From a checkpoint of a small multi-label image tagger.
Model: arch resnet, widths [64, 128, 256, 512].
Training: adamw at rate 0.0017, 32200 steps, batches of 256.
Rows from block 5 of a small multi-label image tagger, named by matrix and row number. Rows with one number belong to one channel. Each number is 128 + 24 x the weight over its row's rms, rounded and kept within 0 to 255. All counts start at 0.
After each channel's rows are labels from the 100 images, of 14848, where the channel reaches its highest value: "peak at" is the part of the image that holds the peak. Only what is clearly more common there than usual is listed. The data: gratings and oriented noise at many angles and scales.
# convs0: first 3x3 conv, stride 2 (model.blocks.5.convs.0.weight, 256x128x3x3, each kernel summed), inputs 0-127
# convs1: second 3x3 conv (model.blocks.5.convs.1.weight, 256x256x3x3, transposed, each kernel summed), outputs 0-85

convs0.215 [149 105 108 134 112 135 103  99 116  62 103 126 124 105 148 121 192 136  91 112 136 109 168 100 146 138  93 138 125 124 165 121 171 112 127 119  91 106 134 130 121 122 133 126 119 147 118 168 126 134 128 131 142 191 111 153 140 118 127 125 129 100 156 133  99 146 136 124 130 143 113 154 113 121 129 138 161  99 113 107 112 128 119 166  98 163 112 112 121 137  89  75  22 100 131 111  83 137 113 122 114 116 120 123 146 118 133 106 118 101 118 110 131 109 101 151 147  92 118  75 130 118 129 129 108 144 137 102]
convs1.215 [118 117 117 124 107 146 123 121 110 148 105 131 151 128 160 120 168 166  91 153 128 147 151 141 114 161 163 147 135  78 134 117  80 141  77  96 138  61  94 134 133 120 116 136 119 155 131 114 119 111 119 113 143  86 170 129  93 152 123 153 111 128 125 157 138 118 149 123  97 141 157 144 127 117 186 126 115 140 113 145 114 118 125 118 136 165]
peak at: bottom right

convs0.119 [139  95 129  63 152 112 134 117 121 125  98 133 151 141 119 145 156  85 120 112  86 137 132 127 125 134 103  89 128 120 113  98 124 112 150 134 135 146 127 155 122 119 149 106 126 123 109  97 120 115 126 165 113 119  69 103 142 102 103 147 123 109 129 115 111 113 125 132 115 152 112 107  95 122 122 169 106 153 166  87 120 105 128 164  79 173 118 144  95 115 128 115 113 169 124 118 166 148  83 122 123  95  99 177 163 138 125 176 151 141 128 129 179 148 114 125 141 145 115  67 100 143 133  99 139 141 109  79]
convs1.119 [111 114 158 133 121 128 127 115 138 139 146  74  78 102 136 137 154 129 187 126 128  80 118 120  85 102 104 107 134 112 142 133 108 124 118  83 154 150 146 117 141 145 134 132 133  89 140 118 146 141 131 124 142 123 107 112 116 120 100 128 121 125  98 108 166 108 141 135 130 124  92 125 137  93 130 138 117 149 145 137 140 155 110  87 137  89]
peak at: bottom right

convs0.142 [120 109 135 123 168 106 143  73 128 133 105 144 152 107 154 141 161 128 124 163 145 103 106 138 154 119 141 129 149  86  95  93 139 114 162  89 141 188 111  74 113 164  83 126 111 136 111  85 135 137 134 143 118 117  89 143 137 117 107 132 123 119 133 119 109 160 120  96 154  84 100 120 123  96 137 161 115 133 132 132 146 150 135  91 100 156 115 112 116 122 132 120 127 133 123  71 113 122 137  51 103 132 109 107 172 151 147 122 109 139 120 108 133 139 151 111 129 126 127 146 122  85 111 134 124 160 152  65]
convs1.142 [162 137 112  99 159 114 129 121 101 230 108 184  98 154 107  91 118 127 152 150 194 125 118 118 137  86 133 198 143 138  87 127 147 100 112 148 125 124 127 115 128 142 121  78 123 128 143 133 131 114 101 132 130 144 120 136 141  57 139 128 107 120 110  92  93 121 121 127 136 126 166 127 122 136 129 140 138 124 166 122 107 104 152 164 138 131]
peak at: bottom right

convs0.6 [150 106 123  77 125 131 149 117 164 108 100  93 136 114  82 147 121 128 113 126 125 138 114 154 148 122 167 156 128 134 149 132 138 113 129 133 138 178 163 138 129 128 116 122 138 135 146 125  89 163  57 140 110 127  78 152 154 117 105  75 146 136 130 144 152 100  80 117 115 129 108 134  57 126  95 148 133  89 136 108 124 156 133 157  96 135 119 124 164 154 123  73 119 159 135 130 164 122  90 154 109 127 114 138  88 123 102 144 121 123 136 107 146 105 123  98 128 124 155  82  86 116 132 144 134 134 164 142]
convs1.6 [111 170 145  91  83 142 133 151 131 137 149  74 102 109 118 126 165 151 100 144 136 143 110 107 152  91 138 132 144  42 109 105 154 123  98 121 118  67 103 132 152 154 118 110 127 129 147 194 150  74 142 152 132 127 127 157 142 106 150 121 149 145 126 149 152  54 119 105 150 168 115 104 114 164  92 142 122  76 139 107  86 121 159 167 129 137]
peak at: bottom right

convs0.86 [128 133 127 112 105 125 153 131 143 127 121 106  91 136 139 109 147 125 119 159 138 137 111 143 107 125 166 157 155  89 161 136 109 175 108 174 137 133 123 115 118 137 175 127 111  94 125 128 105 136  81 147 131 129 100 131 155 120 103 157 101 139 127 107 132  89  64 106  87 123 101 109 124 129 117 140  87 191 136 129 111 109 120 124 143 152 149 118 126 131 129 133 121 155 125 112 136  91 128 132 198 155  68 150 117 137  93 152 169 159 112  78 116 162 120  97  89 138 120 116 165 141 101 151 117 144 106 139]
convs1.86 [132 113 143  45 117 190 114 121 137 125 109 143 158 149 114 128 109 109 111 139 111 104 137 116 130 137 135 148 136 151 123 123 146 132  92 110 132 143 212 149 131 151 115 129 126 121 121  96 117 117 121  94  59 123 147 144 105 139 132  94 131 128 112 165 121 127  99 126 130 157 136  95 132 126 148 109 136 128 120 127 126 133  79 147 135  90]
peak at: bottom right

convs0.18 [137  57 132 109 118 140 128 119 107 128  90 154 101 112 145 141 136 133 106  87 122 137  86 168 126 118 132 156 148 113 133 101 152 117 131  74 124 151 177 128  71 159 129 101 140 147 120 136 128 166  94 154 153 122  99 124 144 139 110  98 101 128  98 125 139 121 147 128 121 126 139  90 152 129 110 157 119  94 149 135 122 122 131 164  72 162 124 129 113 121 123 109 153 147  95 135 110  83  88 126 128 105  75 126 167 117 124 145  70 148 127 100 134 153 132 125 117  90 141 117 100 186 117 133 110 147 128 143]
convs1.18 [117 139 119 123 151 133 115  94 127 140 138 156 137 156 111 121 173  95 139 139 103 140 103  89 165 121 131 132 110 132 131 124 116 138 119 128 144 104 133 135 113 134 143 110 154 157 135 136  84 169 144 117 136 116 142 140 127 148 125 127 130 147  96 117 115 136 118  56 141 126 167 129 181 108 133 140 149 110 141 130 134 137 141 127 124 119]
peak at: bottom right

convs0.84 [171  89 123 126 131 174 150 118 142 135  85 119 132 134 115 143 125 127 132 125 105 131  93 124 172 128 142 167 136 133 123 124 148 130 108 113 105 142  86 110 121  88  84 159 116 131 108  72  81 116 107 160 101 101  99 109 123  97 110 147  81 128 134 153 136 134 122 134 139 138 130 106 144 115 135 146  88 136 147  91 122 120 138 127 162 182 119 133 114 161 151 128 149 144 132  92 113 100 141  73 181 117  44 122 113 128 136 141 132 126 141  91 136 122 100 115 101 110 160 102 103 102 107 128 124 146 157 140]
convs1.84 [147 124 135  93 140 109 127 176 134 255 104 198 118 129 139 139 113 134 167 143 198 148 122 136 112 125  62 148 106 110 120 131 160 111 112 133 124 143 110  76 135 135 118 118 141 108 126 181 146 116 119 130 130 136 131 128 152 113 130 114 115  91 134 133  91 132  70 147 114 114 145 124 122 201 109 131 137 134 189 154 123 143 138 194 127 129]
peak at: bottom right

convs0.90 [175 140  93 117 103 130 119 135 147 130 102 137 140 122 141 135 107 110 126 157 138 125 117 171 171 116 126 149 160 117 123 122 160 100 121 122 107 113 141 121 109 144 124 143 157 203 132 123 103 164 132 161  90 121  70 140 164 143 136 126 129  85 131 172 128 155 145 142 113 121 117  87 155  69 116 165 176 127 153 138 129 145 152 142 107 138 105 129 136 124 133 100  96  95 104 117 127  59 124 153 124 118 111 139 142 150 127 129  82 121 114 104 108 131  72 101 128 139 139 118  99 154 124 121  86 128 158 144]
convs1.90 [116 130 145 137 128 132 143  95 127 140 131 143 115 135 121  91 117  92  93 134 139 120 102 118 138 127 140 143 130 102 112 116 145 128 143 107 143 106 111 114 180 152 114 130 156 168 120 144 125 141 121 137 172 139 108 161 129 122 115 148 148 175 141 133 137  95 143 135 162 118 114 135 123 168  16 169 138 131 129 138 148 143 145 132  99 118]
peak at: bottom right

convs0.118 [137 128 141 135 115  73 133 111 148 120 105 143 115 105 122 153 126 108 116 129 139 108 130 126 138 152 104 137 147 109 122 128 116 133 149 142 123 138  75 114 130 121  92 119 128 151 103 123 124 114 107 109 177  79 111 115 121 137 123  73 116  85 149 157 134 133 119 132 122 124 132 114 114  80 154 106 120  85 118 135 131 148 158  92 100  95 111 100 162 149 142 146 144 124 162 194 146 121  99 127 168  81 146  34 119 110 123 121 107 139 142  93 136  79 136 135  94 157  88 129 114 118 126 136 106 135  87 118]
convs1.118 [ 94 168 152 137 118 148 154 128 117 135 174 118 120 111 173 118 130 145 137 149 142 112 136 131 156 123 102 122 125  71 130 130 112 145 128 142 133 129 122 124 144  72 115 142 114  87 103 127 134 139 123 141 160 149 132 130 127 104 140 157 126 118 110 119 124 118 147 109 138  83 138 174 110 127 142 127  89 109 119 144 124 109 166 137 114 125]
peak at: bottom centre

convs0.65 [ 65 104 137 115 170 155 139  99 163 178 128 169 135 153 112 117 162 147 139 116 126 140 136 125 145 122 139 131 129 111 165  92 128 153 149 109 139 120 135 140 105 131 123 118  96 113 113 143 156 132 122 164 134 147 129 132 150 133 114 208  90 131 127 113 176 155 123 135 149 122 105 141 147 148 125 172 151 185 133  89 111 111 129 160 173 160 122 146 124 112 129 110 134 140 109  63 122 139  88 131 159 116 117 145 147 146 162 208 125 130  95 111 155 133 122 131 128 119 129 132 138 147 139 111 122 126 151 114]
convs1.65 [119 119 171 161 100 153 106 117 134 125 123 130 114 119  99 159 133 166 118 131 116 138 101 150 135 142 124 127 128 135  68 124 126 130 100  62 109  94 126 112 105 116 122 120 145 122 153  47 107 113 124 106  80 141 161 136 112 110 122 144 126 111 121 164 130 137 105 108 144 135 105 139 118  87 147 175 122 137 124 126 143 144 105 132 115 178]
peak at: bottom left

convs0.141 [133 122 134 114 187 147 124 122 133 206 125 154  98 182 145 132 179 131 129 117 147 128 141 128 141 157 123 166 160 132 138 127 101 116 142 120 155 120 117 181 110 114 125 134  85 107 102 144 138  95 116 139 132 148 111 147 141 134 145 168  92 121 116 129 166 108 117 111 137 167 124 154 150 140 151 163 100 151 137 122  95 106 172 138 164 168 110 151 131 145 159 112 151 162 131 139 194 132 127 130 141 119 119 140 122 122 156 188 112 176 141 104 145 119 124 103 132 124 151 173 123 145 151 134 152 118 130 142]
convs1.141 [125 116 145 137  86 168 138 116 152 132  69 138 133 203 115 116 130 104 129 118 128 140 139 115 121 126 128 124 113 142 131  99 137 116 125 131 114 107 169 130 122 133 128 152 139 145 143  54 114 122 131 121 128 142 155 150 128 140 125 117 127 104 118 133 127 140  95 125 173 130 135  94 127 129 124 114 146 126 126 102 153 163 124 128 161 114]
peak at: bottom left; middle left

convs0.146 [132  99 135 123 135  88  91  96 124  99 111 129 107 124 135 129 133 126 115  86 115  95 114 131  83 132 122 142 143  87 146 146  73 127 128 136 116 153 163 126 124 158 119 114 139  82 134 163 133 135 115 126 166 133 119 109  53 142 112  95 147 109 120 115 127  94  70 126 123 124 113 119 102 132 103 151  90 101 117 107 123 117 152 133 127 129 121  73 167 145 118 128  90 124 161 181 141 139 142 169 155 129 139  60 117 118 156 125 132 117 127 124 157 128 139 147 113 120 148 103 105 137 167 174 133 173 142 113]
convs1.146 [129 125 141 122 150 119 147 144 114 154 123 124 180  99 175 108 143 131 128 152 128 134 179 136 141 106 140  94 162 119 129 132 125 132 130 169 142 171 161 144 124 116  83 158 129 100 119 107 140 107 107 148 109 123 149 115 141 123 137 193 137  80 126 138 174  98 149 141 101 147 110 134 134  98 157 165 117 179  78 168 117 125 156 101 114  88]
peak at: middle right

convs0.8 [ 36 133 112 125 112 127 134 127 136 163 126  76 120 151 131 117 170 115 128 130 133 115 135  91 137 123 134  94 124 142 145 103 151 134 136 115 161 121  80 129 147 126 131 135 128  97 113 150 141 115 133 126 131 166 139  98 144 126 130 184 130 171 121 139 134 126 126 122 102 129 126 118 128 118 141 134 129 142 120 125 139 132 121 117 150 120 148 112 125   9 133 132 135 124 141 118 123 192 135 122 112  94 131 133 140 132 118 125 118 123 142 125 121 140 120 121 138 188  94 136 141  81 128  71  80 170 115  99]
convs1.8 [150 149 134 116 113 121 131 151 129 126 114 118 149  93 147 123 127  99 131 124 126 131 208 117 136 136 138 121 145 179 142 118 128 161 177 201 134 123 130 152 111 167 162  94 138 140 136 147 129 130  75  99  66 119  96 150 110 106 144 143 132 128 122 139 138 103 120  96 124 148 126  94 131  77 135 103 144 133 175 124 118 125 130 131 113 152]
peak at: bottom centre

convs0.38 [133 124 140 120 126 124 138 133 160 177 129  90 124 143 118 128 158 132 143 135 113 111 129 131 131 114 152 126 140 113 119 115 143 114 141 126 171 149 105 136 156 128 152 144 123 121 119 142 122  97 124 129  90 145 131  86 175 123 150 198 126 150 105 123 144 135 121 121 138 119 137 118 114 132  99 153 139 134 165 121 144 118 143 139 149 146 149 119 130   0 191 111 134 135 129 121 162 160 129 137 132  99 135 135 119 119  78 145 111 132 143 114 129 132  71 104 160 172 113 115 111 121 131  98 131 182 132 102]
convs1.38 [143 114 155 130  81 177 110 134 131 120 110 146 129 139 114 134 137  65 120 125 166 127 168 125 122 117 141 126 123 172 146 125 158 136 196 205  97 115 130 139 103 148 143 136 137 138 156 112 142 116  80 161  89 121 120 141 128 114 138 148 115 115 132 112 113 122  88 127 138 142 132  62 132 107  80 109 151 116 124 125 152 133 133 121 135 113]
peak at: bottom right